Rows from block 15, named by matrix and row number. Rows with one number belong to one channel. Each number is 500 + 50 x the weight over the matrix's rms, rounded and kept within 0 to 999. All counts start at 0. Numbers have three digits each.
# conv1: bottleneck pointwise conv (model.blocks.16.conv1.weight, 96x312x1x1), inputs 0-31
# conv2: growth 3x3 conv (model.blocks.16.conv2.weight, 24x96x3x3, transposed), outputs 0-3, a 3x3 kernel for each
conv1.0:596530443601544517494452504504498603486558496479517508484460494423503459497570486523478525484465
conv2.0:448457486468463521485461556506460474568477499552416517584597475511530498492540526437435454441501506490510513
conv1.1:470632638563444595369456573526556464528432508493475475482513478446474511436408498523497480493399
conv2.1:443492458418505473425491522495570480522569465560540472550554461583516490586491537496431399494418387436418411
conv1.2:479465417503562480439511474499575627492510516407452488508603419490466508477572486462581471509510
conv2.2:594527516554501478544525465542547589488481535513516536408431458441456496486489512493453503491446511484452448
conv1.3:583527487587497317546450449634517547630484468603590511558518520471553514447462519664385517480407
conv2.3:500532512481529559503519510476481484516492508573538518536561533532489476534502505501457466425471535492537530
conv1.4:443543553495517465449577449585524390504520473511568507529475488505542364457465504545430430475444
conv2.4:499499458495501494508475487460476454497487500526485536520512534477485521457522520474505489524533534526521527
conv1.5:518568549337578471503558459495575595475491481504527497540394465419508525493513498500444494514487
conv2.5:491513479504528544501530545471447486545472534575452539556574590490523589471521581452504540448537524498528547
conv1.6:540481549346532463587579586472442478498451464543480480431487506474504513457487557535492466510428
conv2.6:548550534516524534520511540446491556431475597420465607440424520468486555521545579495565491508556474473522501
conv1.7:514579553489435523620451546469498452459472550502629477462476524495559478471496513507453500490561
conv2.7:485501413456502528481488531475499489555522522675532581518591536516530542492463507428476479439469513455510507
conv1.8:546440536532456488496473462513450432507527489547508552513555487543420450493487491456535528453499
conv2.8:469526518463483513481487554450465429532530419559533384500542431497542416433518438487481442507494480523463470
conv1.9:444546462472488555526483504416540544571451490481535523441391511502457496529522495519486564448459
conv2.9:560563520560569511550534504478486465486486491494465507510478468501471460514506463485588485470543503452567499
conv1.10:499491433571524586442472506449596588474506517472495522535455459419556475489494489467572531498437
conv2.10:544534513547531517547499502516474514491435491473437502466400463489454505497483510500572554525592542525549508
conv1.11:520540534605423492450532493466425442587483463492479490499614447549419618452550508508408536486481
conv2.11:430451405496497423497493444524526528521513559548499598427452477492486512481497547387420483490510541533534493
conv1.12:408513516485502535540451482491495494485523494571498519538460493466583473556437458489496511436584
conv2.12:424398390439402402458404428484475535489531526476573491502498471534490621481455658466459464479493455486502465
conv1.13:463536493513517485474526509461472476530482501451500482482459481465510493509527515494496485469575
conv2.13:499542483498525460498492464442453465455476486494455484580539466570526434585478379478499440485509439497530400
conv1.14:469493506525528549480543505566522490561460471552426481494480535455504469456558494536520496508481
conv2.14:494555556486516509457519521508450428562467414561474432484558467461542435441492427455512502459516516441470469
conv1.15:479501468625470455507512566542502501439529456471487517501570527464531475445514540539534446507554
conv2.15:530502497570477518636509578545512433539508441526538447509467526578481529617492585464430480516493487494498457
conv1.16:542552447411449476453516539563470573454569558520504498447531552566535453508580502502524503458573
conv2.16:447505463482486526486492525445511520494469527564429531548514541560449495511464502540365379470471500460467501
conv1.17:535530410484586529548518428430533581428401535634609485516369458470486508484523451570517476462433
conv2.17:456451493468462489462444482512488489540523502517505472590572415553518472536473469463425473467468464444507459
conv1.18:496651526462512521555536508556520459509495476599542505490484519485543522492375481535473471494514
conv2.18:479529508446490558448456509511441486591483539647537580462528554439513557479547573462433490486497509470474434
conv1.19:500553524595511521447430500491589451553473521483401515445534494454516521545440507419485513430500
conv2.19:341416432354475439351438418484411491575497506598545516429522502407488511357408479435395425467490466558498447
conv1.20:519416495466560554510529644553517604423447528381539549478422493504510520484533540472472536464507
conv2.20:528506500513501518458474520471457532492462537482449513521483476521499476530529471491539466485531514521555543
conv1.21:544489504596503483527455490475456517511504472474533476483521538507497458539458489552466539482535
conv2.21:432504523450541518457515482481528467496540558511575574539519478651565559668520619394424482483529489496558497
conv1.22:491557446528456577524438511433415487427522485532467503537498506430489422565453499545497504454551
conv2.22:498545533459528548413434499523449557582467548561500591487470479451461493445451525418464491499489503531466499
conv1.23:457448588414565477518552575431462522481606482518451532523398554541458471518447511563492574532438
conv2.23:507538488521531503496483477444438493517474532547505567500467469442455463448479453434477443474471461501496499
conv1.24:521395474532497470548459505514484600489485484507493533573424485524531442463528458530609517522484
conv2.24:554560542544516531509540567507476528471436471451433446538475471509461448517475448479446445474441467493485468
conv1.25:445619438526429484590474546533449493474495490430430495557593505462520635549503501482539467533419
conv2.25:622544479635548475587555458589555523516484459552496493494534529486488473526542528452527534517545565506581540
conv1.26:426449475606517423430520504592505278514504459552559459481452537449431528476455446488473538491410
conv2.26:476554480466532504464489475437449454504491482572508512516560551471495491466448419467447495502483521506438460
conv1.27:539455648504437523458553469441528614459441496511474524522677466471489500497532489535622438525530
conv2.27:465478449510548546473538520513537539507502516516536504438435476541500501560506514396432481513534550526512504
conv1.28:579595447456501503410509380530532480361507458448505471495379450497545435410516472438480474515501
conv2.28:552506503551487508503440465497496498535474459568478490564594557504491514485521536491533504554541509543510532
conv1.29:411543476533507476418445512586537275549480433486474520538596489452531474508329519547464548443459
conv2.29:457514459479493490495492485462471440528471480607516538505560586485504544447481540481470487483477490472494485
conv1.30:505483579503444452522496472483491318568476472512502492575474486523511477479456459520448514472518
conv2.30:566512479604517493528448425515479503469441469475472513458447439478467490494489455427552555500544506506498526
conv1.31:540602538580536458480469467524474503554496531578508499490622523541543454507497513469506474455505
conv2.31:512514460483459474517474462498481501504466465606517496461484487491486470512493521548602585481570541499565518
conv1.32:395421409583515398500500512535548377479465534358538508507423505493628345497440541409440537515514
conv2.32:491495474509501459514490472458504511499510528541538576515532524495536502496529479481520505491500510496496489
conv1.33:487453421603479507382509474492510421473510510474442487495533459521549510590444469477450488533558
conv2.33:468489497476494436459469435490484355503513351470495383561518455527501452560486439475496434543533436551536447
conv1.34:399560424527513544430559415490533304444612516344404466532636528599462483532368454552469513445584
conv2.34:506548503502529451490511491451510449512494465522474493475530524505522514507478526546500477499535507520547537
conv1.35:438566476409422558463431446507471522585528502480590491472411507472536460546512492511495486404544
conv2.35:486536601489507583489489571545479421530447409553472421500480532498495537487502534445595597427533567439523543
conv1.36:559426587480499494418577502437572466471541477498528535477506479386434480449516520477513478476503
conv2.36:597504459581466470619521494399497534417486574434463621555457566554493536554494529438502472418510461430502506
conv1.37:472267353471477412350528459560470666656542476422532496495557471583488396485507491520568472498519
conv2.37:427480514511549546474444490512536490556504536560440556543548528506516506487541517510446431491529514444472514
conv1.38:509518453609456503500515479420507414507571497458562478480515471417574527469506466568452456541580
conv2.38:377485501432505507361417457489437468556502510616543511406509507417527532392523543513516450504519478505457445
conv1.39:530684571478492467553471493473543541420511502484407518469569498509525560462500483403535457510500
conv2.39:468524436484513524471493492471490530536463547613472603498514562502469573474456574484478497501520508505492458
conv1.40:448489534480511423455546475676471520449427491471541518503515454528507464512467491477542549532610
conv2.40:438491563437468551430508587477478398522492398537492326513538375502496364516491438475511410469508473465468466
conv1.41:492586571538445541502488506442457495445475518596510516471532468549469536585455483497465580483548
conv2.41:495533597471480539457469468592457541544433528551493546435541542404525504426484496488544528511545565507497507
conv1.42:527399537497483410545457467539425442381580479447429514505419520568524369599395550470497490493656
conv2.42:513557516509569506464534458506455514531467556509543579411436580434465566455466564483553549515495522503472521
conv1.43:457392495494450496509485569506527460492500510501570492419503498435490481410513492511511487543508
conv2.43:484541558459524533443453476609469592596485585554516564447487476391496485437461555455491565529496533570496503
conv1.44:491526525518545483514477482477491538437511506497476509458569536588531473540437535474453475508517
conv2.44:482534537465519539446527518525518570557509581567490559505486427561499473595528549519493504511529488456521486
conv1.45:522459436505500463434513462495550434442524457474462507518524470494419438475513467440445496445511
conv2.45:479474468479461449497497466462522487509517482548497461463513501519507497519497502505458397449498445479492435
conv1.46:454608629509550533558464480546450394510509526456456501538405517451608574534442497554525506497482
conv2.46:507502481558511544478406465494472546457464511472462502493466449515491451544484422474585580515563507512546546
conv1.47:522487496537374518486597482582387517450478515506526514497531511547472458498590462458394441520456
conv2.47:451449488440480485404480455503480469551512487573528475442500459448503463450445458462460416478489427497462415
conv1.48:525482512443524442524472528536510455514534467550457498449514501504550499524509474502383507484428
conv2.48:424445466434474505479447508460465440498501488479534542532533497554522508469465504453449404460477479493519479
conv1.49:523580593541515628491532556555493510538467482507519516428473519455532536501524461524385520528509
conv2.49:577574560577573559522515515552526574501499545502538578449437471446451495462523543550716621547626569491541484
conv1.50:437495399464493567456498424499507570582576495391442523542487509432512572527477480517569590445352
conv2.50:403456419472515443435457415423469487470493545538525560502445507487475561476507499520460443479494521478466525
conv1.51:565486495472556426417513548441469484520484477508490489562564509507485430466488495527442570503469
conv2.51:510484472499526499453504495512473506543495506498499497480483491488512491460464448432414436456458506523455478
conv1.52:528524506509403510516492479525536309518516458464449489526466504604487529491513460483431535535459
conv2.52:483475418461458479475462465447505442509515487636559528524548585527483541506472506514493514500506541514520512
conv1.53:485419622483588479409512456449532439448475476479572490479575486633482597484556467469429507502594
conv2.53:501474470528455491510444506497472444523502472488480463519526535471528491428539492477496500510506538522531572
conv1.54:466548498460500534433581511572534502452533442450477494496510516504456513535475516440549467554546
conv2.54:533531505517514518483499510508536526501491540519490546504485567517537578510567561459509489502484514482476536
conv1.55:466759623472509487588453463435473419465457428530495522480488516386583525510366466492458561500522
conv2.55:499524512535513549489455504502497523471463489471468482486442416551491478553524511520666632513612580519518517
conv1.56:410543475529510493451600442510516520522513507470546516422503471436459563492388507483479484492565
conv2.56:454541507486551484450492416464442504470456577489514644406481585409504601418537628419430434459452461528484507
conv1.57:529445389483535501412531515592472586446484477492520499432521527571469436401560461442520543505573
conv2.57:446490482448438505429413502543533511558504575551412586598572488558524491495535534519426379478505449425469495
conv1.58:599436618319458578532458435488450503420466493452528484520584496488497587499597535500532526543519
conv2.58:492478450504522515492534541479471499476467510474476517525510469531494470515473499459522513549601540510571486
conv1.59:521609500529546481477460527486417634485523471444510512538506456497509452527473479517465572510483
conv2.59:428459521496484514445473464478447443473437435478494488490499509529560525477513521414441437476525501470467473
conv1.60:488460488665412465445488480543510398347487464437450510390568536401458323487356476391424522421473
conv2.60:464524484498524499495525530473481493490470515521490557513547571514530542500471502438501527465514489461468465
conv1.61:541383515729453510441481476468501412748513498485417478612504495560479412454488517523397489519515
conv2.61:521528522568537549589558577486490442482469436492490451494447465499452476541478506479525433484516394530564498
conv1.62:485490477548532492526515487523497527423464507495499489513411524556516542486445505520507561564594
conv2.62:453481521474519539410494510488426526544432571575494557543406534558494570573587546489526478511473487511434526
conv1.63:563606501437510532548537437611496291492464522587503509464486538412582400510532506468407549476529
conv2.63:482511383444455488472476509445494453511493487648533563494554527495483500494462517514487478467498557452495472
conv1.64:513572540532607501584528471466451428446518488554433492511459481492470504556490452494511514561625
conv2.64:479542548469516522467514490549495465573498455520481455477531477479526461447502450420517457443550510497541455
conv1.65:556529466430458528491507559614441558424496489461502549544615497542481440450494531491524528458572
conv2.65:434443459472435488446436476501538474531486469595450418569568502665515471621477532501425392461456469417431446
conv1.66:524477582527463439473517411417501395580511481523458489491595528437547538452554510523508457510485
conv2.66:545527500549500521496413441503564533549526550553475531544528521537477500532459493494519485497518446525478452
conv1.67:547474465580515534492440553462515543519529509490490474553483523420432485436568537527532434539438
conv2.67:420504552439515556392483536555444432614477413648522444418513541439525517402493489588466434529464517519449495
conv1.68:556449502351510514474563447551511579415513479562384503484539512490498463506521483375625482473499
conv2.68:456455456451433482453409494513529476543478517538380560532526497486503534466559582475430438508526518543577541
conv1.69:520497569482468494499548496541533501554522500489480499547492513541476444500571491491555475522501
conv2.69:498530513383453474369448453564474565591498579598551580401530594405498566453552603589520415577443466565468473
conv1.70:497374499441503470501517450504485695399420480509407504488322479603529429540518467430638527486475
conv2.70:518548517520519527501506512501460473490433415463417402499430419480446412497466411438522494469551520530540506
conv1.71:500535630469488484471433541555483494459535455460518535494473527509555506494471528517556518530522
conv2.71:476477465456440439394420436529518502506512493467542521540430401616486552594510641584569552563548505492509432
conv1.72:509427475476524543555525407474487512468475526464525533544532496433480479565505469531503560491453
conv2.72:499504532528502535534521558475447382458436346457429313601544397590467405517454399451456462490499496495551491
conv1.73:462499550478527483554497501511538460463507498549505497475419514469531480470530457522515479499459
conv2.73:383531539432495514470499544466441435533469404557455373529504419489519405448470376481482449472544482417525436
conv1.74:504493391434556461464488506559549620482539495449486525479574507515515469519565506467501514485471
conv2.74:438443462475435494479405512532510501562492548536423576567547487493522492455566541474443470449535495484507518
conv1.75:519480562484480482528470536460462464523512532479471478493594465425415572505503514470500527441426
conv2.75:390496536441553558428557584500535492482504434435465401537525445531493500481485561472439458503475426466427409
conv1.76:517532449481480514442574472452518434423489461460416465551538483517565518519465487512509528422459
conv2.76:455513476446541483418501490500477394578495378628531406413556486420545464419560487525516458527510525571498506
conv1.77:497403506547443661254550498448486643468576477447504477457705494501394508475573510476640522553608
conv2.77:394529499452505526500515539441528543443429579502345590458457460503400438515393447628377394529564537473484560
conv1.78:509536513314509451434496476454496581413352475514501498474384509461492609487576528504520475513578
conv2.78:531551492540549545516553532458454501503517558526512569532554478496519500467482510461517496552625559543567527
conv1.79:538465459420526481532604462428505542420522470542442478490536511516463454502512472496388519543465
conv2.79:459497504480532528489524484394437540394433613427432657492518553452519563468527603444457422470513473494539544
conv1.80:514446566593450435443488413473481389516469490373508480642504478512458486482337530528401508510440
conv2.80:566516488623506522586448460498511511490461516488491544498492494527534509570542507505544552487523482501546534
conv1.81:491385524584494504428522475460333476593408444584541515487550558442503578469443486544525512505482
conv2.81:486501456481488446438468407469455462534501554568519569504511530453491546466533562392463497480469477545484497
conv1.82:390556449556496558490522421411519555510468548409457524450515485492514445533582469489412498524472
conv2.82:514551496511561469433505409428451572450432659453456670466502640469516625481528651444476412478513463479481532
conv1.83:475505496394486448384561502504546468621538488468591477520542493454476532488378473461533428513444
conv2.83:562538515514513483541578537469473457447464406429479392531535434524491447528484464469480459503532455526529434
conv1.84:483512584466496486598458511520480500412459506433504513466490574544462467479514502523429490480498
conv2.84:580534456567513485580538503502521513499513547489495537548505500536499500554460484481508485493512474456489485
conv1.85:490520541508452505448422546512498571765579520378395479612346517628479474489525461479554463456487
conv2.85:495550500525619548501551527472499501492510513519537532511464521479452520493481485517593474533604488515571470
conv1.86:454539540547478585551529460392546598541564501611513472536531514365566477508668451576617512467318
conv2.86:459529472482558509505555550474445501519449513542427494649548436609524485558504446529514534550550541474514516
conv1.87:402571485505477600487497492422554578587446442567438505562497494457538517427642460603417523423427
conv2.87:545548463520566498521558529476483527499506544482486517561537475516524510519483492475548502546585503555557483
conv1.88:505441547567464474482502474517498534540489448499553474439506509470552512463458502417527425508435
conv2.88:446529516440511547361423451618485495642521482619566481423506511419484482432470466479456457488497506544461452
conv1.89:614554491305451392559494503533441644486506463602463487463422474521502513457681507435618494478450
conv2.89:428521439485525518503519500453520510518519553580489595492498485513469486488511450570400368481538508449514489
conv1.90:512392602497610463626476520538472447502456542604470500494345529493552450494476494511524523492541
conv2.90:474495519489491521481464506516508440548532448553508462527553526496536521504591564470526501535537556535576568
conv1.91:527539482527459520551479561544502457539542547461444506513493492515557517557488521481454512506498
conv2.91:396416438352417463350366451473546495493519539507532560524427482624466602689566674462508484496501479460487470
conv1.92:517448474539484518446536513547501487511482551525486538491469545517496483504460464529501572429524
conv2.92:468515522485487508528472512437442461453473457500458457585584429524529400510484382435442453462441489464480484
conv1.93:512478520547428439585519503525422577478482483436509470537432489484500494473525485558564538498394
conv2.93:453481476456521483447518482433456528437441590476437653505467500549498519515484569425460489509544507536559523
conv1.94:494517465465460485563498469555511544482565522483526524448488519464471456484504498477542484506459
conv2.94:448462420525523464480545494478377340429400306448379319651565369560500353530419320365407477411537476480551440
conv1.95:468421516526470440470535484497492511565516489462483519463515539490460572482437506523595506530559
conv2.95:466502475469508513425482480508478457553493474585516505438490524471494492465486490480433436473458478498467467